python train.py --dataset="cartoon faces" --train_examples=50862 --grayscale=true --crop_scale_min=1 --activation="squared_relu" --moe_every=2 --conv_stem=false --lr=0.00083 --batch_size=256 --epochs=150.0 --warmup_steps=1490
Rows from block 5 of a small image classifier, named by matrix and row number. Rows with one number within an expert belong to one neuron, the router's apart. Each number is 128 + 32 x the weight over its row's rms, rounded and kept within 0 to 255. All counts start at 0.
Before each expert's rows are labels from the 100 images, of 14848, where the router gives the expert most weight on average: "lies over" is the class under the peak. Only what is clearly more common there than usual is listed. The data: cartoon faces.
# router: router (model.blocks.5.mlp.router.weight, 32x384), inputs 231-307
# up: expert up (model.blocks.5.mlp.up, 32x192x384), inputs 231-307
# down: expert down (model.blocks.5.mlp.down, 32x384x192, transposed), outputs 231-307

# expert 16
lies over: skin
router.16 [148 144 119 150 126 112  95 136  63 153  79 139  97 145 104 151 120 126 140 148 133 104 120 176  71 139 113 111 154 169 132  81 126 118 100 147 121 151 170 166 139 100 153 113 151 115 201 156 123  99 206  96 124  69 106 151 157 187 119 161 160 166 145  88 138 116 163 205 140  94  92  96 101 134 108 131 102]
up.0 [161 107 158 168 145  91 193 105 123 146 122 115 131 153 107  99  89 162  61  62 129 139  54 164  97 109 126  95 134 119 140 152 109 123 196 142 175 123  80 138 131 139  86 128 110 101 154 154 172 109 136 156 142 107 101 165  56 139 162  98 140 168 149  77 112  85  97 166 134 110  94 105  81 153 132  89 152]
down.0 [141 141 104 141 150 164 160 162 128 154  53 153  78 128 174 196 176 140 100 150 167 133  46  90 138 167  90 130 108 167 147 160 159 134 172 196 114 165 109  95 107 100 108 195 140 106  82 172 120  70 180  99 133 153 184 147 142 155  63 112 111  73  90 123  91  79 123 155 131 119 174 149 137 167 113 176 134]
up.1 [138 160 167 131 128 119 120 201 145 160 105  34 128 130 146 173  96 130 120 106 141 183 171 126 128 148 142 142 174 125 111 149 152 132 160 149 147 131 140 174 180 159 129 120 101  91  59 163 137 156 107 184  90 153 142 159 111  81 142 159 151 151  87 131 133 147  96 124 137 185  85 148 121  98 142 122 131]
down.1 [118 100 140 210 134 156 122 176 178 178  51  82  94 130  99 194 107 113 116  99 157 164  53 100 197 146 163 198 167 139 201 187 132  92 134 132 131 134 105 153  73 109  95 153 120  80 120 123 104 105  79  86 138 135 140 167 131 130  73 141 114 102 140 142 114 151 102 105  90 144 157 125  75 118 102 121  93]
up.2 [142 141 120 102 125 181  73  96 155 105 160 133  86 151 122 139 138 111 145 131  76  82 158 130 152 136  84 131 200 118 153 218 174 213 150  89  45 139 166 167 122 104 127 136  92  88 125 141 109  93 148 129 108 149 170 100  65 103 141 124 109 189 110 144 121  93 104 126  85 122 147  80 149  89 181 130 135]
down.2 [148 133 146 141 160 168 124 111 162 125  91 141 102 116 136 164 123 103  88 136 172 111  60 107  74  90 149 131 106 194 103 145 188 111 180 120 141 145 110 156  96 127 148 163 108 144  64 153 167 149 159 168 100 158  83 178 121  93  86 137  99 128 120 119  95 181 130  84 115 172 109 183 107 134 106  69 164]
up.3 [158 121  84 124 165  88 128  95 114  71  87 136 138 174 143 167 129  87 150 111 171 117 159 132  78  98 114 190 143 172  97  88  88 132 160 154 105 125 121 139  99 109 178 120 112  88 125 156 121 104 126 138 146 108 121 111 106 164  84 107 139  91 145  82 104 103 111 102 211  93 135  98 100 147  79 142 132]
down.3 [174 127  73 160  91 136 151 148 125  86 107 143  57  92 102 170 175 118 169 108  94  75 148  91 120 129 162  82 149 161  93 137 152 144  50 152 151  81 166  96  85 156 104 100 138  82 125  77 113 193 126 114 113 167 114  61 112 122 102 176 167 129  98 108 189 133 124 149 112 139 129  89  92 125 125 137 149]
up.4 [186  93  97 125 141  93 114 110 124 166 165 109 184 127 132 123 112  70 154 131 147  79  87  73 117  68 126 158 157 118 132 145 100  99 138 117  87  76 134 132  81 174 141 126 121 121 146 185 158  85 137  92 150 139 103 107  25  81 149 107 132 179  68 134 115 124  79 113 136 123  90 119 133 133 139 147 127]
down.4 [ 96 197  85  71 149  91 130 104 192 108 156 144  89 105 149 140 176 131 133 137 144 124 102  67 104 108  94 107  94 125 117  94 200 152 127 176 128 150 155 126  99 134 109 187 152 119  79 162 136  98 171 140 144 178 147 137  59 126  57 173 189  90 157 168  85 143 131 151 119  85 205 126 107 175 120 127 153]
up.5 [145 131 174 111 177  83 120 145 136 172 215 129  78 115 142 135  93 101 160 149 122 164 113 146 135 170  93 119 116 110  90 136 129 177 142  96 176 125  61 145 124 120 157 134 142 104 122 109 137  89 130 184 123 170 100 124  78 165 133 132 153 137 140 168 132 156  44 132  96 167 115 131 107 166 144  83 128]
down.5 [115 106 156 126  70  99  94 117 128 113 136 103 192 156 133 189  94  95 113 129 146 136  88 134 102 111 161 180 103  97 138 147 129  85 152 106 137 147 118 139 137 101 206 147 135 146 176  75 110  92 167  78 144 152 143 165 137 112 167 111 134 122  84 121 115 108  90 105  63 151  82 144  74 100 101 120 224]
up.6 [140 125 126 134 150 128 162 147 132  56 122 122  61  92  68 126 149 113 157 129 117 197 137 130 123 145 117 140 187 169  92 173 137  83 173 118  95 141 141 165 139 142 181 121 129 190 147 173  77  59 128 129 152 136 116 114 123 159 147 145 193 236 184 162 155 105  26 130 161 146 110 205 147 124 111  80 106]
down.6 [ 96 171  91 145 104 159 117  86 160 193 110  90  96 153 154 122 149 139  98 138 185 180 185 128 145 126 127 173 134 126 126 111  61  77  51 143 177 139 125 155 109  49  85 115  73 110 115 111 123  92 132  66 159 139  89 139 134 113  91 109 105 146  97 169 127 151  73 112 117 137 168 142  57 106 107 128 184]
up.7 [ 78 113 192 125 107 126 117 147 110 120 116 122 121 119 149 108 135 111  85 103 170 154 122 186 106 119 109  98 145 112 111 145 119 107 169  68 122 146 113 137  96 131 155 138 128  70 113 139 110  75 107 109 113 143 163  91 138 147 137 133  91  82 176 145 107 161 155  88 102 119 116  72 109 192  95  40 123]
down.7 [125 135 118 113  95  93 132 109 158  71 171 122 198 125 128 139  89 139 157 115 100 152 140 134 131 102 156 153 151 103 179 122 107 106 133 168 125  65 145 175 112 114 127 108  95 141 162 143 165 157  88 115  88  93 146 167 171  97 173  80 126 173 129  83 146 204 149 122  54 155  65 129 116 180 169 109 113]
up.8 [118 132 180 144  72 160  77 108 137 125  90 125  78 119  86 173  89 154 165 114 109 124 168 138 147 122 177  50 148  77 147 119 183  98  80 145  97 118 139 142 196 101  39 148 169 143 184 150 145 102 105 121 151 103 144 191 130 165 129  95  89 132 133 129 127  61  76 134  98  93 117  86 143 132  73  65 122]
down.8 [ 77 168 131  89 110  89 106 154 179 201 174 162 165 134 118 136 108 162  86 177 159 167 129 141 161 143 119 138 107 117 167  86 124 116 191 188  81 143 143 174  85 126 152 149 175 145 155 169 139 106  68 119 139 135 130 170 119 127 143 141 122 110 150 158 106 189 129 117 110 124 166 162  78 176 119 142 152]
up.9 [141 142 140 127 129 155 170 129 169 135 102  96 171 130 166 114 117 145 179  65 126  88 149 124 129 131  85 114 151 133 144 174 108 144 160 205 135 149 101 169 151 135 113 120 134 104 105 131 200 128  78 136  82 163 153 149 121 155 100 117  93 156 106  79 110 127 143  87 105 109 133 168  60 128 125 101 136]
down.9 [133 152 149 162  94 102  92 110 163 105 122 137 179 121 123 192 146 158 143  93 148 124 110  94 157 145 122 141 172 131 129  71 123  63 151 172 107  88 101 137 117 137 156 142 117 106 154 183 132 171 156  91 119 106  80 184 174 122 120  81  80  70 122  69 157 164  71  70  68 194 111 100 131 155 116 171 116]

# expert 14
lies over: hair
router.14 [ 65 152 156 122  88 140 172  69  71  79 100 149 162 114 147  77  88 149 105 117 116 140 142 109 154 113 124 108 135 115  85 178 159 110  94 104 121  90 135 130 157  74 108 149 125 135  86 193 165 141 132 222  82 137 189 173 148  90  98 117  96 139 134 107 119  91 123 182  99 144 141 130 140 174 123  89 159]
up.0 [120 188 136 121 156 152 103  97 121 118  92  73  76 118 175 182 143 118 154 144 139 151 100 177  77 146  85 172 198 186 128 120 115 106 163  65 132 114 152  81 145 130 168 125 138 114 115 165 125 148  96 148 115 140 107 173 119 139  91  99 141  80 118 133 123 116  41 143 101  93  97 122 141 130 145 115  59]
down.0 [139 114 142 104 161 107 161 151 119  94 133 113 188 111 213 137  86  91 108 190 126 136 112 115 136 177 106 117 209  66 109 124  87 111 121 154 113 127 121 109 129 116 153 114 131  73 174 116 104 168 150 187 125 143  96 150 119 183 147 172  59 138 145  81 137  97  59  85 106 108  80 113 109  99  94 139 139]
up.1 [168 135 157 107 108 103 153 140  75 105 168 163 127 142  86 103 110 116 109 101 117 128 153 113 156 174  66 105 135 116 103  98 181  97 122  73 125 114 152 181 117 156  67 152  85 155  92 147 174 139 110 119 154 141 127  72 156 125  93 161  98 105 126 186 161  75 155 125 115 127 148 156 112 141  76  92 182]
down.1 [117 142  83 143 142 122 148 152 119  90 106 147 140  86 190 124 105 139  79 121 179 141 162 119 200 173 122 110 161 106  83 105 173 172 107 120 184 171 110  85 175 117 161 134 111 210 110 161  72 151 139 146 167 123 137 101  85 141 105  80 104  83 105 131 129  60 145 164  98 127 134 141 169 107 118 149 117]
up.2 [125 154  86 155  66  75 142 153 150  81  89 148 169 119 139 120 173 101  33 173 154 165 108 119 108  99 120  89  36  97  94 156 112 136 136 119 123 144  94 153 150 146 115 144 116 119 104 150 119 145  91  88  77 142 149 138 144 176  52 158 119 126 108 162 144  71 129 108 118 207 134 181 157 105 176 140 181]
down.2 [160 107 129 129 152 118 122 160 150 110 160  98 142 155 172 186 122 136  77 111 140 152 123 134 171 102 176  64 104 146 132  96 172 154 151 129 108 177 169 115 136 171 131 177 226 122 124 144 179 152 121 112 169 159 126 140 111 143 131  79 143  71 167 123 133 115 140 127 117 203  84 148 152 147 157  46 100]
up.3 [190 159 107  95 175 129 109  75 146 207 144 109 116 116 182 160 113 135  56 173 133 104 100 177 172 130  93 160  70 143 174 109 122 143  96 189 156 162 145  95 113 151 165  65 137 167 128 121 116 139  80 106 140 109  71 162 162 187 168  74  95 121 167 136 158 118 113 126 177 166 108  79 120 147 149 108 101]
down.3 [114 160  79 104 135 130 121 154 129  87 101 142 100  94  60  77 121 135 183 137 143 107 101  96 115 171 139 146 198 153 116 126 162  99 102  63 129 126 156 114 106 121 119  94  97 107 123 126 150 121  63 124  87  83 123 125 103  99 121 102  96 149 112 210 179  82 137 127 147 111 135 169 127  98 129 139  78]
up.4 [120 138 140 160 133  96 183 108 100 111 178  78 135 108 167 127 158  84  99 140 150 163 141 167 160 195 106 103 163 226 108 123  84 198 145 182  98 142 117 118  95 148 140  72 128  97 163 130 128 162 159 105 102 119 122 132 144 122 162 129 142 178 168 135 140 177  95 133 134  49  97 147 151 156 183 169  87]
down.4 [154 144 136 107 143 129 181 199  44  89 145 124 158 137  95 138 110 150 155 108 113  77 131 101  73 160 118  74 141 142  85 144 127  62 120 112 142  58 133  86  68 135 100 109 134 110 152 150 192 166  93 137 121 123 101 135  96 119 149 135  83 136 172 128 181 107 107 101 114 119 147 108 161  90 138 105 113]
up.5 [121 121 114  86  98 133 124  72  72 145 133 114 127  98 149 184 120 129 113 150 144 141 114 144 126 146 159 129 175 142  75 118 168 149 136 111 118 117 146 163 159 131 151 189 125 189 163 103 126 168  85 100 146 108 114 184 152  93 125 113 102  82 141 100 139  88  59 158  96 158  67 181  87  98 116 147 187]
down.5 [120 136 110 135 174 126 138 150 117 123  55 195 113  79 148  88 166 128  96 163 155 139 155 191 145 157 133 119 140 103 190  70 115 171 170 130 157 119 124  98 176 182 129 171 172  67 179 148 103 105 171 110 172 129 178 107 115 100 151 102 165 105  97 121 172  88 139 148 143 125 147 144 169 146 117 154  92]
up.6 [108 164  99 155  81 102 138 177 114 117 154 160 143 128  88 167 123  72 111 128 194  80 142 126 134 164  99 114 132 108 101 109 123 124 141 102  76 150 139 126  57 164  65  71 165 158 157 130 137 167  88 123 170 162 173 157  93 121 141 171 123 145  99 200 128  93 156 181 147 159  88 101 135 103 127  78 213]
down.6 [159 180 133 133 149 140 154  93  85 114 143 164 165 137 208 151 129 133 131 109 119 100 130 138 115 151 164  83 130  79 120 122 151 177 175  88 131 136 106  93 136 129 156 137 141 158 130 110 104 141 109  99 175  89 112 147 109 174  90  95 107 108 133 139 109  73 110  76  70 158 103 106 192  81 185 132  60]
up.7 [172 116 133 128 114 137 146 161 108 154  91 102  51 134 159  68 116 113 219 162 123  76 146 148 180 155 167 163 196 118 110 100 102 122 149  95 146 158 159  88 134 118 125 102 107 102 193 112 127  98 153  96 117 127  69 114 184 179 159 126 155 124 127 135  88  83 108 173  97 133 132  69  96 100 146 152 166]
down.7 [150 133 185 158 159 153 125 145  92 111  43 174  91 117 132 117 171 142 152  97 148 136 111  33 155 119 160  90  80 207 147  75 164 153 123 109 119 135  86 131 102 131 117 135 120 118 111 173 146 131 131 102 139 165 107 127  83  97 123 153  99 132 168 149 150 112 160 182 154 111 141 112  76 136  80 138  98]
up.8 [ 82 209 127 147 108 165 183 119 190 114 145 120 113 124 125 123 140 147  83  90 118 175 123 124 116 147 170 116 183 106 123 143  44 148 105 123  60 125 183  93 170 112 167  85 201  77  96 181 114  79 128 171 104 175  93  79 104 134 173 157 144  94 117 211 156 171 114 128 137 113 109 115 156  99 116 118  48]
down.8 [155  91 172 171  99 127 111 125 126 130 187 123 164 112 137 155  90 125 109 114  70 104 131 154 157  95  85 142 138 102 160 109 133  99  99 123  99 136 150 182 124  74 152  90 113  83 167 148 174 190  65 145 135  88  66 141 165 138 146 117 139 134 153  68 140 137  93  97 157 149  96 156 115 205  85  90 147]
up.9 [ 92 159  91 132 113 138 106 171 184 144 117 176 147 145 104 120 121 157 144 107 160  80  98 138 122 103 141 159 132  83  99 138  83 161 133 204 147 119 134 101 164  72 120 154 170 155 131 153 113  92 155 150 115 158 202 151  94 102 139  67 151 150 155 123 118 148 140 164 132 113 122 110  89 102 131 153 137]
down.9 [ 94 106 155  98 151 117 151  95  95 117 127 117  75 152 179  90 150 142  61 152 115 179 130 135 138 134 102 137  91 141 130  74  35  45 124 115 141  82  93 184 112 106  90 132  85 155  95  69  75 125 112 137 109 130 110 167 164  87 131 164 147 149  86 102 148 178 116 143 137 144 120 137 138 116 157 160 161]

# expert 9
lies over: backdrop
router.9 [161  68 133 103 131 158 130 157  35 103 150 127 156 129 137 142 158  97 168 131 116 101  85 122 135 190 113 138 154  88 110 142  89  90 161 130 113 126 137 142 175 146 144 170  94 165  90 115 124 131 160 126 173 134 114 140 111  73  78 151 154 111 133 101 120 171 114 202 157 103 126 129  90  55 118 156 106]
up.0 [140 154 102 141  44 160 136 215 181  35 156 124 127 130  91 105 176 158 120  78 124 163 103 129 130 117 198 105  83  49 168 102 127  63 138 145 171 190 161 133 119 132 154 159 116  77 116 140  79 166 141  87 124 117 101 146 102  99 183  56 117  53 120 130 138 144 127  91 144 108 132 154 203 184 124 152 161]
down.0 [175 127 131 127 112 158 173  83 123 121 129 142  68 103 126 103 132 103 160 150 135 122 105 124 140 110 122 149 116 216  96 178 137  60 107 110 158 120 128 134 108 163  97 161  63 103  93  97  95  46 127 148  93 152 139 142 106 168  89 143 138 138 152 111 167 135  82 178 152 128 154 119 154 114 105 135 156]
up.1 [105 118  76 101 100 139  85 128 137 156  48  64 165 109 123 147 166 121 105 173 148 195  89  95 150 148 122 167 156  79 161 132 112  91 103 160 119 126 138 174 142 154 141 146 102 100 137 138  90  96 114 155  75 184  59 184  73 131 106 115 175  54 161 126 149 174  92 133 125 126 181 133  91 148 147 141 119]
down.1 [132 104 110 148 114 151 174  84 103 118 151 128 119 129 155  66 107 116 129 116  52 139 211 172 107 106 134 162 143 155  96 150 122  80  86 115 146 100 144 122 121 139  93  56  80 104 150 123 202 165 144 177  91 166 105 122 125 100 147 133 131 164 139  75 202 148 159 160 126 115  90 114  92 108 188 135 110]
up.2 [184 155 143 154 134 157 128 122  96  80  88 128 140 150  93  76 151 186 118 154 108 116  84 146 137 147 124 185 111 115 173 139 109 106  86 144  69 115 111 115 181 160 168 120  98 132 130 112  67 169 125  86  94  61  24 175  89  88  54 150 148 156 151 125 170 172  95 176 160 141 149 111  95 133  65 146  83]
down.2 [178 117 145 136 135 129 106 105 156  73 167 105 136 179 126  67  89 190 102  74  64 154 150 169  77 120 143 172 116 114  95 181 117 100 110 100 167  78 170 107 133 128  68  68 118 119  89 118 108 145 125 118 130 125 119 124  90  99 112 180 139 185 145  98 196 161 161 118 133 138 115  99 147 135 183 106 152]
up.3 [122 158   3 137 152 118  59 155  77 125 162 114 139 126 168 137 165 104 111 137 153 108 156 149 143 104 138 135 168 193 181 103 149 156 138 113 146 141 152 113 169 168  74 163 105 150  92 100 142  97 147 146 147 131 154 124 145 129 136 132 146  78 101 154  91 141 145 191  69 130 131 101 121 141 174 181 144]
down.3 [105 171 150 171 137 105 114 164 114 114 109 178 167 128 171 170 153 125 115 212 134 104 132 104 145 105 106  80 184 127 175  79 140 168 179 151 109  71 143 128 129 149 134 144 152 143 156 180 132 175 129 133 110 157 108 142 172 157 143  85 135 117 102  64 107 141  88  71 130 117 127  94  94  86 150 159 113]
up.4 [151 148 126 138 135 104 113 117 154 113 152 137 116 176 143 136 165  93 159 139 103 149 119 106 173 165 181 131 129 144 159  91 128 154 135 131 139 109 146 136 181  94 163  88 149 110 153  96  81 151  11  71 107 112  98 199  98 140 121 181 125 150 108 107 166  86 136 173  95 112 184 118 137 134  40 136 137]
down.4 [ 95 115 103 129 126 102 149 126 152 128 114  46 114 136 100  84  97 138 117  94  91 157 144 149  73 113 129 165 129 149  90 120 136 133  67  99 153 100 173 125 152 117 128  86 114 120  81  63 128 140 177 143 111 191 150  89 141 108 143 146 147 228 134 148 204  63 126 132  78 151 109 160 134 194 148 120 199]
up.5 [126  83 144 115 101 137 155 100 162 133 122  63 136  71 164 109 115 149 143 178 166 112 108 148 166 143 109 102 152 100  84 128 135 173 156 146 101 108 127 101  66  86 183  99 121 111 143 147 176 108 155 152 146 129 103 160 101 160 142 168 146 169 128 127 158  97  98  55 146 109 123 108 151 138 117 112  99]
down.5 [105 146 143 149 155 107  83 124 177 142 134 118 157  96  98 175 131  97  57 168 154 163 153 184 123 178 132 163 175  56 175 133  93 107 170 143 113 150 118  62 151 109 179  79  76  77 148 156 115  86 173 155 116 107 114 122 117 145 147 135 133 183  73  86  79 126 146 102 109 126 103 183 118 117 122 177 106]
up.6 [111 143 172 131 115 130 156 123 131 139 132 117 111 103 125 127 108 124 159 172 145 117 160  72 137 127  86 127 121  88  56 173 115 124 128 192 105 116  77 159  75  89 178 103 130 108 121 100 164 125 100 141 165  84  73 122 144 118 159 143 179 105 166 114 163 131  83  20 148 111 179  80 131 134 195  88 113]
down.6 [102 139 154 160 133  87 102 175 126 155 118 168 172  92 140 170 162 103  87 178 167 124 108 107 151 141 100 160 191 109 161 115 104 130 118 175  91 116  91  87 113 141 192 106 164  91 176 176 104 131 129 147 158 147  61 117 172 163 168  92  85 136  88  81  76 117  98  85  48 128 123 129 107  77 135 174 112]
up.7 [148 131 136 116 138 106  84 193 103  80 167 130 147 102 150 138 156 153 164 147 132 104 154  81 118 139 123 120 136 160 128 122 162 163 158 152 171 120 101 158 127 141 111  81 133 135  90 197 147 135 162 214 179  86 114  90 138  89 178  88 128  93  77 153 111 156 137 128  67 143 122 130 107  95 141 105 114]
down.7 [ 69 135 133 185 116  87  83 141 160 130 127 143 200  96 187 164  98 127  97 169 153 150  99  58 162 133 112  92 190 105 104 143 102 155 107 144 103  41 109 117 168 168 116 112 158 149 186 159 151 153 112 125  97 177  99  97 184 138 188  97  77 128  44  76 106 169  89  72  63 117 102  95 149 130 116 175 100]
up.8 [143 132 206 127 102 164 191 125 214 133 114 105 125 128  99 126  79 143 152 126 119 166  95  84  78 171  91 149 103 111  79 174 127 105  98 129 107 126  66 135  67  77 129 160 134 132 100 120 129 154 137  97 140  93  93 135 141 147 179 114 159  83 148 128 139 123 122   0 171 122 131 152 162 122 117  77 133]
down.8 [128 135 170 146 157 128 155 181 100 169  93 158 121  88 132 176 124 100 112 130 182 115 153 147 166 179  78 125 139 170 188 133 142  70 128 188 106 153  86  91 110 145 169 144 108 125 161 152 115 102 118 114 114 147  88 127 140 191 141 103  90  89  84  91  64 104  68  89  93 151 154 148 105 101 105 204  74]
up.9 [118 170 154 137 158 129 169 190 130 101 173 167 119 160 137 102 111 134 146  50 135 149  99 159 121 162 144 127  84 111 137 156 155  78 159 127 149 141 120 169 144 152  86  93 115 163 162 128 146 131 186  90 141  84 176 193 140 142 125 113 101 178 122 132 161 162 148 148 123 129 112 127 113 128 128  46 125]
down.9 [108 121 117 124 173 150 117 123 154 183 142 117  93 127 131 130 136 185  90 104 166 187 161  62 114 107 149 162  55 151  96 108 121 166 137 136 150 157  95 127 131 108 116 186 165 111 118 136 104  66 115  82 125 153 181  56 120 179 107 128 150 114 108 133 137 103  93 146  90 116 141 105 133 128  87 124 163]

# expert 25
lies over: clothes
router.25 [111 144 104 135 144 118 125  65 114 124 123 104 201 115 133  84 144 124  93  87 154  92 182 158 158 135 112 147 166 140 162 156  82 124 127 149 132 131 117 133  92  43 145 118 137 132 120  99 122  93 118 188 158 125 158 180  59 150 124 114 123 174  96  73 140 151 140 169 103  94 158 113 201 120 131 189 200]
up.0 [152 134 156 149 130 166 177  64 159 149 129 114 179 150 104 117 108 139  92 134 107  98 185 124 144 168 163 147 148 153  11 128  88 121 103 184 116  99 142 178  94 140 124 140 199  96  85 141 103  69 115 253  52 100 124 121 224 204 158 138 133 158  79 146 154  86 115 193 146  72 177 133 140 174 157 130 166]
down.0 [127 137 128 111 146 139 148 165 140 134 208 114 130  66 102 144 111 130 108 109 142 119  92 125 129 155 125 100 105  87  58 201 114 120  99 116 190 111 112 131  80 112 113 114  92  73 107  91 122 106 120 122  89 128 110 119 128 131 100 187  98 132 150 136 164 135 147 133 141 134 188  80 211 183 150 122  80]
up.1 [103  63  90 102 132 135 114 161  79 137 134  87 149 104 104  78  57 137 120 156 147  84 135 151 167 130 131 156 143 148 154 177 105 151 126 119 121 123  93 173 142 110 127 167 154  48 131 161 175  76 164  51  92 109  94 149  72 142 134 142 106 114 150 137 103 185 156 172 135 209 151 179 113 119 123 151 156]
down.1 [129 185 108 195 185 141 118  99 153 110 120 122 183 110 138 155 145 186 100 114 141 173 133 131 104 163 104 151 177 225 153 158  71 155 162 126 118 137  88 131 118 124 155 155 103 143  91 108 145  78 132  84  77  78  92 178 134 104 113 123 149 105  57 124 109 100 130  91  52 120  67 183 178 117 155 178 133]
up.2 [150 166 156 120  85 154 182  88 107 149 170 105 172 130 130 156 167 110  80 188 112 139 165 163 121 121 138  92 166 103 102 139  97  90 128  95 131 124 178 186 136 145 142 140 133 131 110 146 128 110 192 134 117 123 121  81 124 147 136 132  86 146  87 109 157 186 118 122 140 125  79 125 127 188 132 133 127]
down.2 [146 167 139 150 119 114 114 179 136 106 134 154 183  98 206 133 157 153 160 119 143 104 113 153 115 161 147 133 173 141 151 129 125 119 134 121 149 115  96 119 153 115 162 137 143 134 169 147 115 170 135 107 129 111  64 151 165 140 161 127  80 124  78 132  98 133 107  97  87 114 110  92 173 107 128 224 108]
up.3 [124 115 165  95 143  51  96 138 110 168 152  48 114 104  84 117 174  92 118 132  92 166 152  94 156  61 135  73 157 164 142 105  84 134 137  92  95 135 112 137 130 171 181 144 168 190  92 111  67  86 141  93 147 124 106 110  61 138 192 134 107 173 100 116  76 132 160 154 115 109  86 162 118  77  63 160 136]
down.3 [172 191 130 129 136 200 114  90 128  53 137 118 142 115  93  92 136 173 188  42 129 104 118 118  78  85 175 139 133 115 133 121  91 120 137 110 176  77  88 121 168 157 106 135 131 144 152 136 139 158 115 173 148  56 160 162 100 134 148 143 142 173  85 110  87 107 195 126 128 103  64  97  65 105 175 150 109]
up.4 [154 117 132 125  88 165 165 100 124  29 170 130  81 124 108 132  83 116  93 136 120 163 155 122 101 126 138 150 127 191  99  92 109 146 110 176 128 171 130 187 108 119 124  95  63 112 132 137 124 141  88 140  96 189  86 134 168 189 135 121 153 145 140 116 163 150  97 151 176 100 133  71  82 132 109 171 185]
down.4 [ 69 114  92  45 136  80 140 167  89 143 174 130 119 117  77  98 129 119  86 156 119 130 151 148 158 151  91 103 108 152  81 148 151 135 135 111  87 136 160 107  99 123 110 106 127  88  87 155 167 113 165 144 103 181 144 126 152  98 112 193  80 108 110 188 132 170 115 152 187 131 204 113 164 184 132 127 144]
up.5 [ 89 128 142 113 134 106 149 121  58  64 174  51 143 131 100 119 165 117  97 150 127 141  53 139  53 104 137 110  98 116 100 126 141 173 136 115 137  93 110 108 135 140 110 109  84 137 153 159 119 112  14 119 106 142 147 137 110 154 132  98 120 134  86 124 129 162 118 200 158 104 143 156 116 171  78 126 129]
down.5 [ 50 122  87 119 145 109 143 130 108 161 143 118  90 112 101 127 151 139  93 114 104 185 139  84 170 134  85  96  86 189  71 129 156 139 114 182 113 199 156 160 121 102  89 149 135 152  85 148  91 100  60 130  86 177 159 123 115  89 112 142 103 133 121 121 144  69 130 172 180  97 193 177 124 159  81 130 160]
up.6 [150 246 179 161 165 140  98 150 128  88 140 106 186 128 177 118 162 114 136  72  87  74 142 156 174 106  98 117 123 142 132 142 147  88 151 177 106  59  94  94 109  95 161 109 183 112 123 125 149 173 102 113 154 164 120 128 128 146 108  89 132 133 171 164 153 106 114 137  98 138 124 103 154 157 105 109  75]
down.6 [ 80 128 125 110 138  99 125 111 129 106 117 112 100 154  73 134 109 139 148 119 127 124 142 119 136 108 118 152 143 119 116  96 128 171  65  77  96 150 208 132 140  98  41  82 162 103 157 183 125 154  85 129 180 131 193 147 178  88 108 134 149 138 183 154 137 215 161 188 142 135 165 162  60 114 188 111 152]
up.7 [ 96 120 105 124 158 108  84 114 118 109 124  85 152 132 111 120 114 106 182  96  95 147 206 105 171 154 165 174 125 116 103  88  97 130 131 134 158 130  55 104  86 103 153 172 107 192  84  81 122 160 110 167 114 113 110  91 175 177  85 131 177 222 108 116 192 160 120 163 149 156 128  96 149 163 124 128 185]
down.7 [ 92  78 185 135  84  91 103 129  59 159 137 144 125 107 115 131 129 110 144 156  51  85 162 147 153 105 126  82 147 154 164 126 165 174 157  91 149 116 184  79 120  94  81  47 195 100 129 147 160 183 130  94 127 159 134 126 154 154 126 142 113 145 124 144 178 117 126 149 197 138 127 128 112 149 159  86 138]
up.8 [ 96 107  98 147  98  74 103 105 114 126 124 153 120 157 185 206 120  87  77 100 153 126 138 188  85  98  88 164 156 156  87 158 117 146  78 100  78 129 148 156 131 162 106 167 122 133 144 149 112 159 135 105 135 116 180 149 125 188 162 173 142 121  61 152 135 183 176 100 172 138 127 119  93 142 177 156  86]
down.8 [125 173 159 156  93 118 108 118 147  73 134  86 169 144 135 141 113 139  91 129 167 153 129 138 126 157 117 159 192 104 103  98  59  83 164 147 158  99 147 144 103 101 117 124 150 122 133 113 187  93 136 130 138 154 133 168 120 169 148 130 129  86 130  79  95 148 120  82  70 121 121 160  93 149 166 183 135]
up.9 [131 132 171 175  86 113 137  87 138 179 104  75  14 126  96 108 162 117 109 105 113 153 167 127 130 104 153  86 121 153 118 141 101 108 130 138 166 151 102 138 123 116  77 182 133  92 107  75 125 162 132 127  95 114 123  85 135 153 155 178 127 150 189  98 147 133 147 165 121 141 154 143 105 143 121  85 134]
down.9 [149 108 166 122  92 121 103 135 131 195 127 119 107 141 133  84 181 143 165  78 122  86 143 127 142 121 156 113 144 163 126 138 132 108 135 203 103 119  71 120 136 111 127  68 150 146  93 151  92 117 166 150  87  84 108 151 134 113 103 110 130  98 107  85 115 158 101  99  97 152 104 124 163 121 165 152 103]